From a checkpoint of a small audio-text matching model.
Model: waveform 16khz input, encoder arch tdnn, encoder activation relu, encoder depths [9], encoder widths [320], fusion encoder width 320, fusion encoder layers 6, fusion encoder norm layernorm, fusion encoder activation swiglu.
Data: trained on single notes of 20 synthesised instruments, 9.3 epochs.
Rows from block 2 of the audio encoder of a small audio-text matching model, named by matrix and row number. Each number is 128 + 24 x the weight over its row's rms, rounded and kept within 0 to 255. All counts start at 0. Numbers have three digits each.
After each channel's rows are labels from the 100 clips, of 14976, where the channel reaches its highest value: "top examples" is what is common among them. Only what is clearly more common there than usual is listed. The data: single notes of 20 synthesised instruments.
# conv: width-3 conv, dilation 2 (encoder.blocks.2.conv.weight, 320x320x3, each kernel summed), inputs 214-319

conv.236:171170189111119176108137117137151114137152104137132116111109106147133122134119127118153094145142156114118151148098111165118086156093103092123144115089101103109160136148108154106129164157147144123056190153124124145104167165103145123130137085152140167176152089126053111156131146114136107181107124173149097108145092160133
top examples: octave 6; E; note: D#6; note: E6

conv.70:151112101129135121136110179152112099131099164144139067154132123113148108124148164151125113121106097149090128158186089148105108098131146107110096093115149130134114099117129101146102146112126127149164112106138125149088117135143109094147121141120127090169101121136132115100192153172161093090137109116169121170132144111124
top examples: C; octave 5; note: C5; short note

conv.255:111127140181150191150126130135103171155171093111121137153126137145100078106120174138095136103121122127135123109117139141111140143134092168198092159116172139125122097084155113130091145108128144123145129149119110099130129156139158123105130104120148121140123109155126132149155152093147096164162143128119106123157114126138
top examples: F; short note; note: F4; note: F5

conv.133:093141091145104132134079143091102127138132103119145151136167115141099078076148079118181130110120137105117140120065124148143154120132104129120130090137119128113124114152105128090109116102130132107095098142117141141119147098105146165048158155148151126146156096165179100101134097148162145160126128120143148123122153087133
top examples: C#; octave 5; note: C#5; short note

conv.76:147113169143149099168104132101116117149108168100181097155132145088124105152117146117119117163135136164130112148162098087113133110107134157109099132111137129129097122136133119092100147159117128160112102115109158062132113158139142107154081132117094110153154133130129119143132114121119104104107062139116156165144137085151
top examples: C; octave 5; note: C5

conv.102:126109086155119107142103085088101117126097143138164164135108098094147132121141146112131118134132132155140120148128131156162112102136126169119085174098119144114133128153171101145148134157109155123153102142101130171130099136124135166165139096140144177173124085098135126136134136147153182102127108098127161168133109147143
top examples: octave 4; G#; note: G#4; pitch class: D#

conv.219:168147096144136156174144117119122138112083108105169159121119111111114148124131139175097132119132139154099146127150084103161139102136170144125160142109158169127091160106068140149121118165141141176095117106163099104154150133155129095172147132149149146133086077097134151133104149078090113109145138131103115119128119141118
top examples: D#; short note; note: D#5; note: D#6

conv.54:098121146135123148127113120159141116121119112163060146146131089110099108119118086118124168103139141145118117119129107163114079138119132129145142115084145124134121128081079099103109130126126056146122120137149132105156118134140111129140144123120119140141127129103135132111195141085147134123163085117150130109136117104129
top examples: F; short note; octave 4; note: F4

conv.153:134083130154143116107140170114132124148116121126136118100161156059103124139101162124155080157088132121090152070168122055122121149116096130098103120084145102127111110116099132150139134141129123132126110133106121139120126110095170096170120139099147121098142088132169117140133125126130112132101129136129111115137149129189
top examples: short note; octave 3; A#; note: A#3

conv.186:133109122097136090101123131120087139101116156127138171063115149121139084108088123144093201134160090124154100099147145101124131122123127132120166149123148141112126104125123119062155143121145153146162165147140129143130131113151093069113150143100127134117114122150133140149166129119127134075130127125126106083140126170122
top examples: short note; octave 2; A; note: A2

conv.302:148148132119167127142108137120128102123143089113151123134128137080142107118197125130117119103114112100163139129154110158131137152093120128145132125144126109141132132156146152142140092121125082078137112127198116108151101164104152077117102139162095140124147147143129145125146131131126162141157107103132149157112137118152
top examples: B; short note; octave 4; note: B4

conv.5:096141149123121139149080144129105085134139124135152060098125100111156096155152145152095106127133129119139078152143104118106091131109167105117139115124108172126109148160149181110113121129119152108117142091096109115089125099167109149101167126124098100114122163133143121186150157112141126127068145132173132087124089191136
top examples: octave 4; short note; A#; note: A#4

conv.154:105112158123145186100141108140122151155120142100165098112129142114119197117144131129124128110117127098115119121137132122118115151100111104123111130116129093128123146153160129130135096118106148145119114151117134144121107105075138095130169161114125131119133098155124110152078176112104138091129100108120158124100093148150
top examples: B; short note; octave 2; note: B2

conv.3:144149139144132136124118137100126151118100154152113164119174148129131132130116129140095152117173160119099125126108127122155136126092134089111188105141117151137085124111146168108105145156117116093128134117126142105119113135118131138122085116111158095083141118136171132130097126118150146159142090122113172125114124177128
top examples: octave 4; short note; A; note: A4

conv.106:134125104111165122067115097158128126122146162160145129069147131151109127107090146139093115132063128170123102086097148137131089167084128102116120189104113125141110130121106115126120168147125102151120158118098106127127110094127119148141148112064103150163136081116108129122148142087136106139139137105147117130104079102144
top examples: D#; short note; octave 3; note: D#3

conv.252:095152137096120080158132177129123172139146141160113132111091144101098118153130079135162121130147139119122142143119107112106173129081109119126126127128134116117101134156144112125121164137118194133146103147092109119142139115140086132131118135105102175076171161135128113131151141137116129146109130103139125213137159153145
top examples: B; C; note: C5; note: B3

conv.251:119177094179147157152129122140112102121085147127136129124122131075091088132116091147095118135107161155112127137104097137081120150146129184118161166125151111148117132104144109065128113102135117134162122132173136106119142134086168141128134095152140155109110114166144126131096115119125147139128148121135128154093085111135
top examples: F; short note; octave 4; note: F4

conv.128:072152171087113096128118123131148127114107117111085163165169125119128118129150070125161070178136116145141099141147113123175127146149089123147149111144117145110131116141135116161134104159161135095149082098077142092136127103158130152132106133138163131101119167159149124140106113093072142125146128144167146135162126117096
top examples: D; short note; octave 5; note: D5

conv.158:111169145128150151093132159092101136148156142168125150175127143166078142161156125144136133119148122150134134083113118111126132105110142093152128112081129083154135147097092112122159125147109171094119146124104161139091118128131158205119140104098107119116080126142108157133094153097127138098112131120086121122159116096082
top examples: C; octave 4; note: C4; short note

conv.169:118164095122156137135133113101127122132095071099170124184130133094121125117116118142073112201122117131131096164108118165143115128126134122091138157146113107155147095146113113118113112130160194111138084134116149083099113153086076107107145144153129134121135112106087099072127122173108137142132086152149148188125112140166
top examples: octave 4; B; note: B4; G#

conv.221:142128141133108160134104139110154115145147073127091110130125143124143125135165147119152159133163134122135127115114132168144144144136155111125173133101107170154128125126130095093156134152135122132142164129181125071149131162094109132140127118081144123118120100104132064146107155135164132100125180136145145141119084101137
top examples: F; short note; octave 6; note: F6

conv.114:135093166111113152182157130149108152129138123158124143208142142152143101161092161132116106106130161105133144125115105082124108125151132099143134116123133101090130108130154146102118132130119211074116152100118130137098110148108141134138111116116105135171152158095104153130196180113166124109141126107099166129112139142147
top examples: octave 4; G#; note: G#4; short note

conv.262:113084103138142176095137141161107087115116117109133169123144114120111161135135173108078114123098116129133114124097080137138122087096139107125100122158113093106120126118151143101139106136112152089180175130184120143100138090149099111110146088122139120123140083094122142120184139175094142144119103108132111076140102170170
top examples: A; short note; note: A4; note: A3

conv.2:140082115117166179091118095093191138142148137106126113096153132135119109158143105127185133101116123088123103127104161127118139105145142149107135125145121118104083118105140106119084150136115095163129170163120093144125155132128189088147165118189140125103142106129141139115091129185160128131114126142152114139144208120133
top examples: octave 6; C#; B

conv.72:110099097143158121111114128076128106135137166104096142151120152191127148131138118135194181094139132132146118139098108123168102117129118148087146127148124148118132104100074136107137093133127084120158147096175113143111117132136120136087116117153102105166122109142186056148105123156146115117123138147110139112204129123111
top examples: C; octave 4; note: C4; short note

conv.165:161097131098125141107140130125129165120083123141135140108114098119120149138123118128125140137130106110102117147089111145096119138146103153089125102088127096124118144143125133139128132101123137137105106142185120098084134096124083095154113118158153127145140149133096103122085160134109118126102123139225124129075124134137
top examples: B; octave 3; note: B3

conv.317:153139106121142126127115147078133149141138115151127078153076153143138121134133109115150139088166114082169148123095122137146154132132168114111140129140136148128104147132187130127154133094155133093125108130137095110138121143168130179108117134119127135116118143161154119133193122163151080131121147178139163089149100125179
top examples: G; octave 4; short note; note: G4

conv.109:125141130156162116139143147130143143130145141136144156105123102123173126176149127143126106153105133105115108113112114112122110158122122121125141100111134128096090170096131106116141134118119115165145104132124115132104132140147126137175148107103121129142100120120107116114168101169113135134135115140136121157183122120115
top examples: C; octave 5; note: C5; short note

conv.305:140124167125129141152119126121182094131149105126119143106190173106108133106123111135108147169105121139136133119134097169129137136141081122125118150114134113112162111129118132132096136140130117184151088092114107141103111152118158171137104078092120168095156118127086101156156123090134164122132125089128158125151143094131
top examples: D; short note; note: D4; octave 6

conv.16:164142129160121116204112160144155104126143113095156108147091111127149135133121072157155133133154093099124119122173143175150101130093109109129129121123123149097110148141124144098098113132113119122172151134142155145160150145139167146149172143118145138139124110127138097099134121133104085178182135121158147116137181095098
top examples: D; short note; octave 3; note: D3

conv.30:106127143117150131108116144125192108116110150134105144103148147162128134101160119152140121083150115121101124100144125101105139091123079109081089127173116119125158134090138107113124114101141082098099124119127146142141083119168157123177127094120120163128145164159122121141163107082139132096086135121113147124139148115105
top examples: D; octave 5; note: D5; short note

conv.58:099142124165141212182195110110125185100103155121093089154127130141121066152135145089100127112122135134124118157121129138125151099119101137117149140148119128166105146103111089132111147090116178158083120075150117136142130103131122093135163110120126127146095144130111132132105139132122122115149161104151127134129098146129
top examples: F; short note; note: F4; note: F3

conv.176:106155127103130114134151138112136114091111141112155082100110134097116160151092140135195114130134112165119134140111117128131109087099102104169154150146123131163096118099138123082143120141174081158166144127153112119139138091140132149116057133153116095163118125180124113119090107123118104138138099143118100139159196094083
top examples: C#; octave 5; note: C#5; note: C#6

conv.115:107119151154107092144103110098082114128122152153122130154115131117106141133116105167169109135178139104111141126095167132121147126109192115136083122164130122132102120114127089106128090123124106133133115194116133120088127117143070108154139128115131168131163099143159156125177149122113131141103100122089159131103116176177
top examples: A; A#; note: A2; note: A#3

conv.66:172095141096090127158140127136140089128127119124120150125146154109184137105127151157094084187145158188101106149171151098160124101117152134147116120097180099103119103132126173106118121115127151130172137130144130138112157125104143126114154107131166147134143096115154114080123102107115133104114164101150085152097084166123
top examples: D; octave 3; note: D3; short note

conv.226:084121166143155119139136131124164105146132074108087087174115111160149103119101102105175071125146113104139086105143077108143163126135083134141105127131137132101178122104099131133128075143169107144080117132081141144131156119116128135120128125164107124149124140176136108123101117139121148172095136143147147162128175145166
top examples: octave 6; D; note: D6; pitch class: G

conv.293:092129128132138135156169126091100163098151145142098171136111211114116095144161125145103165100111131143124152109123120109114096099128124130184121130098109122145143103119155103102146116118142138086130120140161099114127121136136122168108109111146098117109120156149099130146126164125110088135132127157118098089113123141175
top examples: D; short note; octave 5; note: D5

conv.129:138137121101141183128098093061153095103120134155103152143161114134115143111082150121132147143182153168117123128170109121120121091183145145136155106071148091147114130163150131143150088178123133117106149135129117140153085141096120104110097154150130123097123130113111133083078121129110105098138072118121142099107121124137
top examples: D#; note: D#5; pitch class: E; note: E4

conv.27:098133134112120156099134078183135160136180116112136121152130079104092112118129164098114116171127095143132131142130145129102136152127085088088129119143104163117134137151111138124128127132112106176128161127112146104148104130135156134133138152122166081119146109135089113156121153114108139130155151125160140120099122151148
top examples: D#; short note; note: D#3; note: D#2

conv.230:130120156098124108109143136103082145118179123138106119142110136112128075137133156113175080139127135150110118105074145101094119140144132110165104129121094161121174117080180143117110121139125150061063104141151123141110120116124127114120107113119149181175194132152096138161129127132149124149126126136137135110125137115144
top examples: G; short note; octave 5; note: G5

conv.28:120093151108137146085150116180119104127128086109169164118111113087093134126148110126129180107104135175096135116196142120110157131124114108132118134102150114160113115128120129097143106141139159138129117120157135095127109183153129135154159134114144172155132130104128161114122081149149134076136132135116085115106106152118
top examples: D#; short note; octave 4; note: D#4

conv.300:126145093154118133113118102121079145127119138121114110128121131162130172134152078104109123115137125110064105147113087099120112115167159133111134120117130170136117138110157107202131138102122154122129153170129137173152104123123114120095150133148135116120138148128114129128134096156119108130099124132217162149108097103124
top examples: B; short note; note: B3; C

conv.289:094138087137165174126135129104132133139137115151158150109116112161131122110130096130098116105114155113111111144149103117104136135136131129129145138100111128135112130207128133140096119174151170131126173144099121125152114124156102144161092138115149108169139102135139106100093128125142113122154109094187123079090084148177
top examples: D#; note: D#5; instrument: marimba-like; note: G#4

conv.222:110125134078119101145094157163103150136124154083137149107155138128137114125120145129169121146127130158111073136152126120131103137118136129074104128103131099149142142108164087126124141139102143155108141161164143089070136089140119098096114097119129200108168176157129106143130124153115099127113139117094148095151091166138
top examples: D; octave 4; short note; note: D4